{"encoder_bias": "all", "encoder_dropout": 0.05, "momentum": 0.9, "steps": 14900}
Rows from block 6 of the encoder, named by matrix and row number. Rows with one number belong to one attention dimension. Each number is 50 + 10 x the weight over its row's rms, rounded and kept within 0 to 99. All counts start at 0. After the name is the row's rms in percent of the matrix's.
# v: attention value (encoder.blocks.6.attn.v.weight, 384x384), inputs 0-95
# proj: attention output (encoder.blocks.6.attn.proj.weight, 384x384, transposed), outputs 0-95
v.64 096:67 40 50 57 51 59 58 53 61 47 52 33 48 30 58 46 52 56 48 39 36 44 46 59 64 55 52 44 59 48 49 60 56 47 43 35 49 48 52 48 36 39 49 52 65 55 61 61 46 42 33 65 77 45 51 47 51 60 58 55 54 66 49 32 41 58 52 40 43 49 48 73 60 64 52 60 45 60 57 61 53 56 45 43 41 44 55 80 43 42 51 61 40 50 52 62
proj.64 101:40 67 41 54 50 59 45 34 60 44 36 68 54 56 52 38 52 52 58 50 55 43 45 51 40 44 49 64 54 39 64 53 36 60 35 48 49 52 38 52 41 38 47 37 38 45 60 47 53 49 36 37 44 54 38 53 54 51 55 42 41 52 53 35 50 39 55 59 40 68 50 57 40 54 57 44 40 73 58 35 30 63 48 60 69 52 55 39 54 56 55 43 55 69 64 70
v.65 091:47 62 48 51 35 53 55 55 34 46 44 35 48 49 49 47 55 54 55 59 40 45 33 46 44 35 51 29 24 68 50 51 38 54 43 56 52 48 55 61 39 53 56 44 63 29 50 59 58 66 20 63 43 62 35 43 52 58 49 46 53 24 57 46 39 61 50 61 64 49 40 46 52 63 54 48 49 82 34 60 52 50 48 42 57 52 47 71 65 44 43 71 63 62 50 51
proj.65 092:55 24 44 45 62 48 66 37 65 50 56 45 46 69 46 66 63 47 74 41 53 57 56 58 68 61 47 63 45 49 50 36 51 54 61 57 64 36 56 47 47 55 39 46 51 56 57 61 50 48 54 49 47 33 58 47 75 28 40 56 59 52 55 58 48 55 52 52 59 60 55 47 41 50 35 61 52 53 53 52 47 31 56 42 27 58 58 45 59 58 56 64 36 34 55 61
v.66 108:44 56 55 69 51 38 46 46 37 27 42 65 54 38 68 33 54 56 48 46 46 71 48 70 61 40 61 50 60 64 47 51 58 54 61 78 44 56 49 38 59 57 48 44 45 52 53 49 52 44 62 60 41 48 59 55 46 51 40 69 45 56 36 47 61 52 39 51 47 51 49 54 50 70 37 38 37 63 56 44 48 56 44 52 49 45 47 31 44 34 49 34 46 40 60 51
proj.66 105:60 52 46 54 53 48 57 56 28 53 55 44 49 58 49 62 45 41 59 53 61 40 45 46 55 45 48 61 47 59 32 50 36 54 20 34 48 44 44 51 61 49 47 36 42 50 63 59 34 58 35 43 37 38 49 57 34 48 54 64 58 28 51 34 48 28 72 47 42 43 65 67 52 40 58 65 70 56 47 62 62 46 62 64 52 47 49 56 52 50 54 55 71 65 49 65
v.67 110:50 54 57 58 53 47 43 51 68 44 72 32 32 33 50 24 57 66 53 51 44 57 54 49 58 51 56 39 44 46 57 51 46 65 65 45 44 57 51 37 56 47 54 47 45 41 55 50 56 61 38 67 44 52 39 55 42 59 51 40 61 66 53 42 48 48 53 51 50 61 54 61 44 52 31 42 38 49 66 46 52 52 29 55 45 37 54 52 49 53 54 52 57 58 53 49
proj.67 099:42 54 51 44 58 53 42 58 27 66 40 41 60 48 47 39 42 57 60 42 52 43 40 46 40 51 44 67 47 39 51 46 64 46 35 48 46 46 53 55 40 62 69 37 49 55 51 54 45 29 63 38 57 31 56 43 72 34 41 56 41 51 57 37 51 56 34 56 39 43 39 47 53 54 67 47 52 46 30 50 54 61 56 46 64 49 69 52 50 24 63 60 40 60 69 33
v.68 101:61 58 51 47 44 60 71 61 40 68 57 39 59 58 45 32 55 44 49 52 65 39 57 51 52 36 56 48 53 62 51 40 50 47 50 57 41 52 58 48 52 49 43 52 64 47 56 47 51 68 47 40 70 51 48 45 55 44 47 38 47 55 54 59 62 41 46 53 72 43 47 71 44 33 44 54 51 51 53 42 40 51 46 44 59 59 55 43 30 62 50 60 45 42 63 59
proj.68 098:40 51 39 49 52 34 58 25 59 52 33 54 36 50 38 56 42 63 59 45 44 56 43 59 50 54 51 76 39 49 50 68 53 66 51 38 45 55 39 49 53 51 32 48 32 62 50 58 54 51 54 44 44 43 41 63 31 32 58 76 41 47 56 35 46 50 44 47 46 50 52 48 62 53 42 43 56 53 44 57 40 49 55 62 45 46 63 52 54 35 50 42 28 47 49 34
v.69 095:48 40 51 38 33 68 59 58 58 72 51 60 49 56 45 40 56 38 34 48 44 58 79 38 58 60 75 42 55 55 66 52 43 50 39 58 54 52 35 62 51 69 45 48 37 50 53 57 33 58 46 62 60 54 52 69 49 37 44 50 35 51 29 42 52 37 57 36 61 39 43 41 60 48 57 59 43 57 41 44 51 44 30 45 51 42 49 57 43 52 20 61 63 39 29 49
proj.69 092:48 60 48 73 43 37 58 45 51 38 36 44 38 39 53 51 48 64 49 50 35 52 49 54 34 24 43 41 50 63 60 48 58 37 49 41 48 63 58 52 57 56 47 49 56 62 53 50 48 13 66 37 52 43 40 50 47 48 49 30 45 62 68 63 41 58 46 68 50 44 56 50 30 51 56 41 65 39 51 57 54 50 60 67 47 47 56 46 56 45 77 39 59 50 52 60
v.70 104:46 53 44 58 42 70 54 54 46 40 75 41 51 61 47 63 44 39 50 62 59 44 49 41 31 47 50 29 40 41 25 58 63 43 56 44 49 58 54 59 55 36 40 41 52 50 63 55 60 39 45 57 38 47 51 62 46 57 50 61 61 46 67 63 58 48 45 60 51 49 51 62 35 51 59 39 49 65 39 57 41 63 39 48 48 59 47 51 54 58 47 53 46 54 49 36
proj.70 095:50 50 60 38 57 59 43 52 44 54 39 52 52 22 39 49 60 51 59 58 39 46 35 61 70 61 61 61 68 43 65 49 49 53 66 50 52 35 30 54 53 51 42 48 53 52 60 61 50 48 63 44 54 42 31 41 57 49 64 49 46 36 36 40 52 52 60 52 52 48 59 65 66 46 49 53 55 45 57 48 57 57 45 39 47 49 56 39 66 61 36 52 46 58 49 50
v.71 099:46 53 55 49 50 54 60 43 81 51 55 55 49 58 49 49 57 39 50 22 55 50 41 65 55 66 62 66 48 54 53 73 44 54 45 70 38 62 67 65 38 45 72 52 34 42 48 41 73 42 53 63 50 34 47 72 45 48 45 37 41 46 41 41 43 58 56 41 58 48 32 30 48 46 46 59 53 61 42 53 54 49 39 49 65 60 51 50 53 38 55 57 56 55 49 59
proj.71 097:41 51 46 36 57 59 32 63 43 38 40 55 35 44 48 49 49 41 50 51 40 46 51 37 53 49 52 51 51 58 53 39 35 51 39 43 50 43 46 50 44 36 52 43 63 63 47 47 39 46 27 46 53 48 52 43 65 60 65 55 41 42 70 55 49 39 38 42 49 43 63 52 33 57 53 37 52 75 52 39 61 48 50 43 48 50 41 53 58 57 36 58 46 48 52 53
v.72 099:42 57 45 49 41 42 45 34 53 52 48 50 53 69 47 36 30 56 72 44 68 48 56 33 44 48 55 37 60 38 38 59 30 68 56 49 45 59 43 65 36 54 46 66 38 54 29 44 42 50 42 34 43 39 46 51 47 45 41 40 43 43 44 49 53 36 62 48 57 54 65 39 50 50 50 41 61 46 44 45 65 53 76 48 43 55 56 58 77 54 31 37 62 55 41 52
proj.72 092:50 49 42 62 35 52 44 76 45 53 50 34 63 58 54 38 62 52 30 48 59 33 41 51 61 45 40 53 29 53 53 42 52 37 46 38 55 45 51 51 42 47 59 53 60 45 55 57 52 55 49 63 61 63 62 49 72 44 43 58 57 36 67 61 46 58 40 45 52 50 55 42 63 56 40 48 48 58 73 64 60 53 50 64 35 45 51 50 42 71 50 63 45 27 67 37
v.73 100:59 40 46 56 60 63 59 55 36 66 51 50 60 44 47 43 60 42 50 74 59 51 74 50 55 47 38 34 37 49 46 60 83 33 39 51 50 43 44 40 47 65 55 58 49 47 61 36 49 56 37 50 49 75 28 61 56 60 61 71 48 46 50 65 48 40 50 42 56 58 38 62 50 59 30 43 55 53 53 45 58 50 71 57 36 47 35 43 37 53 27 31 40 55 36 42
proj.73 092:41 40 53 46 75 57 27 41 56 61 65 39 36 45 62 46 52 60 56 46 43 53 44 50 47 48 64 52 44 35 55 55 35 64 48 45 41 43 40 43 82 36 56 36 41 52 55 57 53 39 50 52 69 42 53 52 55 40 66 34 43 46 61 32 54 69 29 50 41 26 47 42 69 62 43 42 54 50 48 51 67 61 69 62 50 39 49 58 48 58 62 54 46 67 77 64
v.74 111:49 32 55 44 61 39 32 37 48 67 47 42 46 50 40 49 49 57 53 51 34 58 41 36 39 59 61 50 51 43 50 49 48 51 59 52 78 54 47 65 60 48 57 56 33 46 57 59 60 47 68 36 72 57 66 40 62 64 51 49 46 48 53 43 51 41 46 56 72 52 53 51 52 49 46 40 45 61 30 40 52 52 42 30 60 35 67 52 65 67 34 50 54 52 56 34
proj.74 102:62 64 39 45 28 66 68 57 65 43 35 65 53 51 42 40 50 46 39 56 69 50 39 56 51 35 50 41 59 53 63 33 54 37 45 46 23 47 51 40 45 43 66 58 59 53 47 35 65 63 63 54 48 47 45 35 61 49 47 49 50 54 50 68 60 52 58 44 54 56 48 47 42 55 58 58 56 35 58 44 54 31 42 50 59 60 54 43 47 41 60 62 58 46 52 61
v.75 109:39 61 61 52 57 55 51 56 62 63 41 52 67 64 50 46 35 60 39 52 39 52 58 46 54 53 58 63 61 44 47 52 65 61 64 62 58 54 55 40 48 55 48 48 68 38 55 35 44 32 57 70 62 46 55 43 45 54 61 53 59 51 51 72 43 70 72 49 47 49 46 40 61 56 59 60 55 68 50 40 53 59 53 44 51 45 58 31 42 51 54 51 38 52 40 46
proj.75 095:41 47 48 52 43 37 38 30 38 46 46 47 45 38 35 46 58 32 59 62 56 46 51 44 51 58 48 32 51 61 43 51 67 54 32 51 26 50 38 55 51 35 46 55 54 39 29 56 61 62 65 43 32 51 45 64 50 44 48 34 41 63 66 36 63 51 52 41 67 55 55 58 44 60 52 51 43 37 47 42 42 50 52 35 57 47 43 45 51 57 43 53 48 33 59 48
v.76 105:60 60 58 33 31 54 30 47 43 54 51 49 39 56 52 43 49 52 53 59 45 58 58 71 73 50 46 45 54 26 64 50 53 40 70 48 37 41 61 34 51 41 54 60 54 33 35 51 55 59 39 46 47 73 58 28 51 47 56 53 42 47 57 40 58 33 55 46 62 35 48 49 52 27 57 61 65 47 48 50 57 57 60 59 57 57 54 54 50 46 62 40 67 37 32 48
proj.76 092:42 45 48 76 46 44 60 43 39 42 42 47 60 43 28 56 65 62 52 36 51 34 39 28 50 45 56 57 72 49 46 49 29 56 48 36 39 43 35 49 51 63 44 39 50 49 56 57 54 54 49 71 50 54 43 51 42 63 38 32 58 49 43 37 43 42 55 46 51 64 57 62 59 53 52 39 65 52 37 57 52 82 51 41 50 56 58 46 49 46 43 60 37 54 49 43
v.77 098:64 70 42 46 45 51 27 61 39 51 54 59 48 63 59 61 67 54 47 44 54 22 45 55 64 59 70 45 36 51 60 32 50 66 60 38 39 50 55 51 50 47 44 45 42 42 45 53 39 51 41 39 52 64 54 53 43 47 74 65 63 55 56 43 58 69 42 53 52 40 59 47 48 63 48 36 39 50 53 48 44 61 56 52 41 50 30 46 60 46 35 31 66 08 41 54
proj.77 098:27 36 48 54 38 49 66 39 49 43 57 59 60 46 67 57 17 55 51 55 67 40 58 39 55 41 56 45 51 53 40 57 46 52 51 54 56 33 22 56 49 61 56 41 47 54 51 50 40 52 53 65 43 39 38 42 50 56 34 31 55 43 39 41 53 37 44 37 62 62 57 63 42 40 54 76 63 66 41 47 40 42 32 62 57 47 43 44 37 39 65 74 35 55 43 35
v.78 099:45 48 49 55 44 67 49 49 59 60 65 67 55 40 31 45 57 73 51 33 58 58 52 53 70 31 61 62 33 64 27 58 42 41 43 48 44 52 58 55 45 35 42 47 61 56 39 44 65 44 39 60 34 46 46 53 34 59 59 45 63 42 55 54 46 64 43 50 38 53 62 45 39 46 49 56 43 38 44 41 45 54 50 44 38 48 50 43 23 40 50 62 50 56 48 54
proj.78 092:36 55 42 68 60 46 51 48 63 36 35 45 46 56 70 50 44 41 50 39 42 32 56 52 45 63 59 57 49 44 63 51 72 45 52 41 53 58 51 53 46 44 60 53 61 39 46 56 41 62 55 58 61 48 52 51 52 51 40 25 58 65 31 45 30 34 53 45 42 50 45 61 66 50 53 62 48 67 58 42 36 51 46 43 48 54 47 49 74 44 53 53 41 51 40 56
v.79 104:38 43 48 45 41 41 45 48 57 50 35 52 43 50 68 59 25 41 56 43 46 56 44 46 50 49 55 49 67 64 52 66 41 56 48 66 42 60 45 40 53 55 52 47 32 43 67 52 42 47 46 51 41 39 51 47 64 49 37 55 45 41 48 40 65 63 40 46 36 58 51 38 42 37 47 45 44 44 55 55 50 47 52 77 53 29 71 54 52 43 41 54 41 53 52 48
proj.79 095:63 40 46 40 39 55 38 50 49 63 62 57 59 44 49 44 54 51 33 61 53 44 54 54 49 37 54 55 28 40 50 56 51 54 59 39 47 33 55 60 48 46 32 44 69 39 31 46 51 44 49 48 39 52 68 55 32 48 48 40 55 49 57 60 54 49 38 33 70 50 55 60 64 35 53 38 47 40 41 49 45 46 42 45 55 71 35 54 48 48 48 49 50 47 55 60
v.80 099:52 57 33 53 52 43 38 29 45 61 36 50 59 36 59 37 51 57 50 47 43 48 51 37 61 42 35 62 49 49 60 51 55 62 52 39 46 40 56 52 31 59 46 45 60 35 43 59 48 40 54 64 38 41 41 46 52 64 37 44 48 47 44 67 51 55 42 43 41 64 44 57 58 44 69 56 68 51 62 55 58 57 44 47 58 42 55 20 59 28 51 52 47 55 42 43
proj.80 093:40 54 49 44 64 47 47 54 71 48 58 34 37 53 48 57 38 47 44 33 54 62 40 49 48 51 43 62 65 57 48 51 56 45 47 45 59 58 71 44 59 44 57 48 55 59 58 35 57 53 70 48 36 51 59 69 63 43 65 60 61 45 60 26 49 53 63 59 47 36 59 48 32 45 65 58 43 38 55 27 41 48 46 33 50 48 45 74 57 41 47 55 53 43 63 58
v.81 108:50 49 51 36 63 49 57 50 47 52 46 60 54 61 56 57 58 30 56 59 67 46 52 63 47 76 52 47 36 55 40 43 47 50 68 47 55 58 47 51 53 47 49 69 42 38 42 47 50 52 54 48 62 55 62 47 53 57 38 35 64 49 62 48 42 46 43 51 60 50 56 41 66 32 60 39 38 53 48 56 44 51 43 55 54 36 54 66 67 48 46 41 59 36 47 43
proj.81 097:39 45 37 47 53 26 49 42 41 60 37 65 43 42 59 51 57 69 56 39 32 59 30 48 59 54 51 55 45 59 49 39 56 37 50 50 71 29 51 53 50 42 53 53 56 50 65 30 49 14 44 44 35 48 52 41 36 42 60 67 46 45 43 45 53 59 37 42 32 41 52 52 48 60 55 91 50 50 53 44 53 36 46 65 66 50 60 62 46 56 63 54 54 49 44 71
v.82 101:40 43 31 52 49 39 43 68 33 73 57 41 53 58 45 54 71 41 47 64 42 67 55 55 49 49 44 51 46 47 45 52 60 45 42 47 50 49 45 44 50 52 54 37 44 40 45 46 41 32 47 53 59 61 39 54 42 63 51 45 45 47 59 39 42 33 62 35 55 61 49 65 39 35 61 54 47 54 42 43 58 44 51 50 44 60 64 44 42 47 57 56 28 61 38 43
proj.82 098:27 39 62 44 65 54 58 36 63 52 43 56 66 44 32 53 46 56 62 26 50 69 44 45 51 69 57 51 36 57 56 52 42 51 43 47 40 54 53 46 35 40 42 53 68 56 46 44 47 64 43 33 59 42 55 43 46 38 44 44 57 59 46 54 50 45 65 52 63 59 41 62 45 62 57 66 61 39 44 52 44 59 41 55 62 49 54 45 45 44 47 46 60 43 55 59
v.83 099:44 55 47 46 44 51 48 48 61 51 63 50 58 68 49 45 57 53 35 63 21 40 48 59 46 43 49 60 50 54 43 65 39 39 42 50 36 45 60 55 29 45 41 53 52 50 64 20 42 38 40 38 33 62 26 54 46 41 49 51 62 45 36 32 54 51 35 48 65 67 46 54 54 60 49 62 59 53 65 51 33 58 38 53 52 41 49 42 37 53 48 60 30 60 55 52
proj.83 091:48 38 37 56 37 42 43 32 64 49 46 46 47 56 47 50 68 32 49 45 46 62 52 55 40 69 40 51 61 57 60 57 45 51 72 52 46 58 38 44 64 52 40 57 53 39 45 50 64 45 67 62 67 54 56 40 45 53 51 53 54 31 63 37 45 35 64 58 61 42 51 45 53 34 45 42 51 37 53 31 43 54 59 46 47 43 47 47 55 25 37 37 60 51 40 52
v.84 092:54 44 59 49 39 36 57 61 55 51 42 55 48 58 49 55 35 47 68 75 29 44 45 54 41 57 53 44 57 67 54 55 42 30 59 47 60 52 58 50 32 52 55 80 55 47 52 51 54 56 39 39 38 51 60 53 42 52 52 47 43 41 51 45 39 54 45 66 47 58 47 41 50 55 51 47 39 48 49 75 43 52 59 59 38 63 40 63 53 39 37 44 55 48 36 52
proj.84 096:36 50 36 57 44 58 42 51 43 30 51 51 63 39 42 58 45 38 45 43 45 43 51 52 45 49 36 37 64 44 53 56 50 59 25 47 60 39 47 42 43 47 44 44 36 44 52 41 55 44 43 60 53 54 27 37 68 51 55 41 51 75 30 59 40 43 36 56 54 48 61 53 52 54 54 50 59 57 51 38 69 60 40 33 64 36 66 40 39 57 50 54 29 49 54 40
v.85 106:37 58 62 47 32 51 27 48 53 47 33 49 63 48 53 64 48 53 81 41 47 35 37 59 40 49 49 51 40 55 57 52 38 53 47 27 62 60 45 46 52 47 50 54 41 50 45 50 57 52 46 42 45 49 57 38 57 27 37 60 57 40 43 58 65 54 53 53 65 59 60 67 55 25 49 38 45 45 35 44 47 54 52 67 60 59 67 42 69 41 65 42 61 43 55 50
proj.85 097:63 48 52 47 54 52 58 47 61 56 53 63 64 44 41 35 37 65 47 52 58 49 51 41 62 33 39 52 32 63 41 48 41 38 65 57 47 39 25 46 49 43 64 59 44 57 56 59 67 43 57 57 64 61 50 35 47 54 54 36 48 48 44 50 43 53 60 53 58 40 55 53 43 45 66 51 44 45 40 52 36 35 56 48 47 49 44 63 51 65 42 31 47 52 31 47
v.86 101:59 40 54 69 52 61 35 29 42 56 51 48 51 47 34 67 67 64 53 63 36 36 59 61 63 45 55 49 50 47 56 45 54 54 41 39 51 51 33 42 63 63 51 52 53 48 46 69 56 71 66 55 42 55 60 59 59 41 49 61 35 34 46 50 56 65 35 56 50 52 30 44 51 57 44 34 56 47 46 51 32 29 62 58 61 65 60 56 59 51 42 63 47 53 51 60
proj.86 098:67 72 47 44 53 56 61 36 52 36 73 43 42 40 54 67 55 24 60 55 72 40 52 57 51 46 55 50 51 50 35 61 52 52 42 68 68 55 68 49 66 40 75 51 47 44 49 59 38 46 26 60 36 59 63 53 39 54 56 40 66 49 46 56 42 42 65 53 53 47 57 47 52 39 52 62 48 56 38 38 47 52 42 43 66 61 42 44 55 52 38 54 58 56 39 44
v.87 095:61 57 24 32 45 48 57 44 57 56 61 62 55 46 50 27 44 53 38 53 38 44 40 55 40 42 53 50 47 53 48 44 40 56 54 43 56 43 58 38 54 38 44 39 39 41 55 40 49 41 51 36 30 51 55 42 52 58 49 57 46 39 60 44 39 38 48 45 42 44 54 58 40 51 59 66 72 41 74 38 66 50 40 41 52 51 66 44 65 46 49 51 48 53 44 47
proj.87 089:51 48 49 58 52 45 77 51 50 46 40 44 44 64 49 50 51 54 55 34 48 58 41 54 62 62 39 35 66 46 61 51 33 45 43 45 46 46 55 52 29 68 54 51 48 39 58 44 65 30 77 45 48 52 57 55 58 50 37 49 50 59 49 65 46 57 52 68 50 60 50 41 56 55 41 47 44 50 48 48 42 55 49 58 55 36 55 45 46 60 59 41 50 71 50 47
v.88 103:51 36 50 41 62 35 38 56 67 43 41 52 60 47 49 48 63 58 47 39 40 40 45 60 48 38 59 63 57 48 55 65 60 41 41 68 58 55 44 69 40 43 48 62 39 68 49 62 37 59 29 70 51 44 59 59 63 47 57 43 42 46 54 67 46 37 59 54 54 56 38 57 72 51 52 61 69 34 76 60 42 30 70 37 37 44 25 44 52 53 70 61 38 40 40 48
proj.88 098:48 61 46 35 40 40 39 37 44 52 70 49 43 42 39 65 54 59 47 57 47 54 51 38 51 67 53 48 43 50 33 50 36 68 40 42 42 47 45 37 54 59 48 40 73 50 59 25 49 64 67 44 50 54 41 66 46 54 52 58 50 64 46 39 44 52 47 31 44 53 57 66 46 44 41 55 54 67 30 43 57 57 55 53 47 60 69 66 46 47 58 45 61 54 53 61
v.89 101:40 45 37 48 60 45 49 51 59 34 48 66 35 59 57 40 46 72 50 42 43 57 40 57 57 46 48 43 45 48 60 45 62 42 57 44 46 34 42 47 51 54 67 53 43 49 49 41 39 52 41 65 57 50 51 46 50 58 64 63 47 55 59 50 56 60 43 63 45 54 48 38 48 62 62 50 39 58 62 35 50 40 34 56 66 48 63 44 43 44 70 60 40 57 52 62
proj.89 105:67 60 45 45 57 46 48 36 60 76 51 56 50 55 38 41 53 41 46 49 54 65 44 53 43 50 56 73 39 47 38 55 58 48 48 57 49 55 53 31 41 42 60 50 55 51 61 63 43 57 41 62 54 63 46 49 45 60 37 42 52 62 56 47 27 46 74 53 45 41 50 50 47 48 47 44 74 42 41 27 42 50 70 45 30 59 69 47 48 36 44 40 65 47 40 50
v.90 107:60 50 52 58 57 55 45 56 37 47 51 55 49 47 53 53 61 54 62 34 49 53 52 52 57 30 53 42 52 54 48 61 48 46 53 55 29 44 37 54 70 42 47 42 56 43 46 57 34 53 49 57 44 30 43 51 82 50 45 46 51 41 54 39 53 47 50 65 45 48 42 38 57 50 60 60 41 66 51 51 53 42 38 54 57 48 46 54 60 37 54 20 52 17 56 53
proj.90 098:46 56 45 44 40 43 52 35 47 59 30 29 37 56 58 48 59 56 32 50 65 53 40 32 61 37 54 43 40 59 49 40 48 46 48 46 62 46 55 58 51 49 43 53 39 57 66 45 52 45 63 56 57 55 54 51 50 33 51 52 55 71 35 65 42 42 51 56 45 39 60 56 44 38 45 32 61 18 55 57 55 63 45 71 54 37 42 63 50 41 47 67 47 63 42 51
v.91 094:49 47 46 39 39 55 43 41 47 30 48 59 45 53 53 46 39 52 32 56 52 49 53 61 49 44 42 66 52 46 42 47 36 50 61 58 47 55 60 33 47 63 41 35 50 30 56 53 43 23 46 46 59 56 57 47 46 62 52 51 46 32 56 43 40 47 60 43 46 42 54 44 55 43 54 31 38 47 50 44 57 44 56 49 27 43 29 56 36 46 62 57 40 66 49 43
proj.91 091:66 62 67 68 57 45 46 64 54 50 41 58 56 61 35 52 61 42 51 47 33 57 64 40 52 60 55 49 55 37 41 43 61 38 48 42 63 56 47 55 48 44 53 45 48 47 50 50 57 57 58 54 60 70 41 52 43 53 44 49 50 67 57 59 43 45 56 48 35 47 48 59 36 50 53 41 39 60 43 44 33 58 35 57 53 51 45 60 50 50 33 33 61 37 49 60
v.92 096:49 53 58 32 44 45 48 38 62 49 66 48 54 36 59 64 46 54 67 49 60 65 48 48 35 69 29 66 42 57 62 44 49 43 52 34 75 51 37 56 29 59 50 58 68 50 57 45 67 31 48 42 44 51 61 52 53 42 41 55 55 52 44 45 51 63 38 55 39 49 53 30 31 58 56 87 43 54 40 50 51 48 40 55 59 56 39 37 67 37 50 38 43 53 58 45
proj.92 090:52 46 40 63 47 44 48 57 67 58 16 53 38 54 63 33 57 57 34 51 44 45 26 42 58 47 64 43 56 65 51 53 36 57 56 72 22 64 48 53 62 50 52 49 54 52 52 59 39 42 43 65 42 47 50 42 41 53 39 50 63 55 40 56 50 40 63 52 48 47 44 52 67 40 38 50 38 44 42 66 72 54 50 60 53 39 48 38 44 48 23 69 43 52 47 43
v.93 104:55 52 46 29 59 65 65 58 48 53 52 71 34 49 60 31 44 60 46 42 35 64 55 53 46 39 45 63 45 54 53 43 61 47 52 65 50 51 54 33 44 44 36 52 55 44 52 57 66 47 41 63 30 46 38 66 42 37 53 67 62 59 52 53 58 58 49 45 50 35 40 62 45 70 55 42 59 52 44 61 57 61 58 35 62 62 27 55 26 53 39 54 30 50 49 44
proj.93 101:50 25 56 48 50 25 64 48 39 39 44 43 52 58 49 60 50 47 50 44 58 60 43 50 66 41 48 52 52 44 47 52 35 48 44 38 39 30 45 42 64 54 37 56 53 58 59 47 42 36 43 50 37 63 48 51 55 40 37 62 37 55 63 49 60 51 40 45 48 60 62 48 41 43 37 54 53 43 55 36 50 70 39 79 53 51 60 42 37 57 56 43 48 56 46 65
v.94 108:49 51 61 45 39 48 53 57 41 35 54 50 46 42 37 58 70 49 55 45 50 31 37 55 47 46 62 42 69 48 42 41 27 56 80 44 58 47 48 48 59 41 60 67 61 59 51 41 50 48 68 57 49 38 46 45 46 52 51 41 69 48 68 35 50 45 51 52 39 36 54 31 64 32 51 28 38 43 41 57 60 55 46 40 57 47 57 60 54 59 69 38 72 48 41 51
proj.94 095:58 49 66 61 37 47 58 43 53 53 53 51 58 49 42 64 43 52 38 62 55 59 40 46 59 59 59 64 54 42 33 57 55 38 41 54 49 52 59 51 59 60 50 29 47 63 35 50 65 54 30 51 37 61 35 47 56 44 59 44 56 47 28 38 67 60 34 53 50 42 55 67 33 45 38 53 60 60 35 39 41 55 58 54 55 54 48 68 50 52 50 38 49 39 40 44
v.95 099:58 50 26 65 38 59 43 51 65 55 42 44 53 42 34 46 33 40 35 54 53 37 53 50 35 44 50 51 64 63 54 41 49 63 60 45 54 52 62 40 54 54 33 37 37 55 50 30 49 70 42 61 52 38 65 54 53 46 53 54 48 57 54 44 36 37 37 42 59 56 50 68 49 52 33 54 59 67 49 49 53 47 34 38 47 47 48 60 55 48 22 57 55 55 51 34
proj.95 099:48 59 55 47 44 45 43 52 44 41 36 57 66 46 60 44 53 39 71 50 66 72 35 36 58 36 42 47 46 28 57 46 51 54 58 52 44 52 50 55 44 48 44 52 47 36 50 54 53 40 39 63 49 63 45 50 41 61 48 33 48 36 46 71 54 61 54 38 56 31 52 60 47 35 55 57 33 40 75 58 63 37 46 51 38 58 41 40 59 35 54 53 32 42 59 45
v.96 099:70 40 43 49 35 43 51 48 46 45 67 63 50 72 45 22 49 59 52 51 42 55 41 52 47 65 48 56 49 32 68 58 49 41 52 51 40 66 65 46 44 53 39 60 47 43 64 48 53 27 50 38 69 64 52 58 67 55 37 37 36 50 49 55 33 50 57 55 54 54 55 67 48 70 62 42 36 45 34 54 67 50 34 60 47 65 36 36 57 33 57 41 62 50 65 39
proj.96 092:44 61 60 36 49 46 47 67 61 60 52 51 53 51 52 60 45 43 48 70 34 49 54 47 56 47 38 55 44 60 28 47 24 49 53 48 57 30 26 47 51 39 61 53 61 75 41 45 54 53 53 57 45 40 63 52 51 69 65 52 64 45 36 51 54 36 43 42 57 45 54 43 50 48 29 42 41 66 65 45 35 53 55 53 43 51 62 38 55 56 43 43 44 39 48 59
v.97 104:55 53 44 58 59 54 49 59 59 49 68 48 63 57 48 25 29 39 41 49 56 36 54 60 59 38 54 42 59 67 39 50 54 59 51 50 49 51 49 66 42 43 52 74 50 60 56 40 54 50 61 30 39 54 60 49 46 49 59 33 35 37 41 48 45 55 42 30 54 35 53 61 45 36 63 41 56 52 64 64 57 65 40 59 63 37 53 46 63 46 19 33 58 48 42 54
proj.97 094:45 65 36 41 59 40 61 52 58 29 48 56 41 61 49 45 55 45 54 57 49 44 36 46 37 52 44 48 38 59 58 57 41 58 46 63 39 56 62 39 43 65 52 48 60 16 52 53 60 42 69 55 61 37 62 36 47 66 41 55 62 55 67 50 56 53 47 53 56 51 68 55 65 42 44 62 46 42 49 36 47 36 62 53 47 51 53 54 38 52 54 67 33 39 40 53
v.98 094:48 48 37 50 60 53 57 60 57 43 46 24 52 55 47 61 59 64 79 39 53 50 51 43 45 52 50 55 43 63 50 59 58 46 56 54 35 35 56 47 47 40 38 59 49 45 52 37 36 54 60 59 49 61 36 57 44 64 52 36 59 47 64 60 50 62 49 27 50 50 72 35 56 35 44 40 40 52 54 63 59 64 52 54 53 56 53 43 30 37 43 52 42 57 56 52
proj.98 093:44 38 50 36 37 41 47 47 61 52 51 45 46 38 61 55 45 62 28 52 45 49 50 55 61 72 61 51 40 60 48 49 54 63 52 55 64 60 49 48 57 45 69 29 40 54 51 48 69 49 43 46 30 43 42 49 72 38 53 52 50 49 26 42 63 29 41 63 55 45 52 61 53 52 54 42 60 42 58 31 31 42 43 42 56 39 40 43 55 43 65 50 50 38 72 35
v.99 098:57 40 62 51 42 50 33 45 47 65 62 52 46 34 45 51 44 44 54 35 45 43 69 49 42 54 47 63 52 53 48 32 53 41 51 53 54 74 48 31 39 45 55 41 57 51 64 66 58 55 52 50 47 33 64 34 50 56 48 61 61 42 63 57 62 50 49 65 46 50 64 42 60 64 42 36 43 49 50 44 33 52 67 46 39 31 50 69 53 59 50 48 55 31 55 42
proj.99 094:51 58 49 49 38 42 59 61 58 33 45 48 59 58 40 45 33 72 40 40 47 46 55 32 61 56 51 36 49 38 53 56 47 63 60 58 57 41 39 62 70 50 53 47 59 38 52 30 49 47 67 54 65 46 45 48 41 37 43 27 64 74 36 53 65 55 52 51 51 33 49 51 42 53 42 72 23 55 55 65 63 56 21 50 52 62 40 41 49 58 50 63 55 47 54 62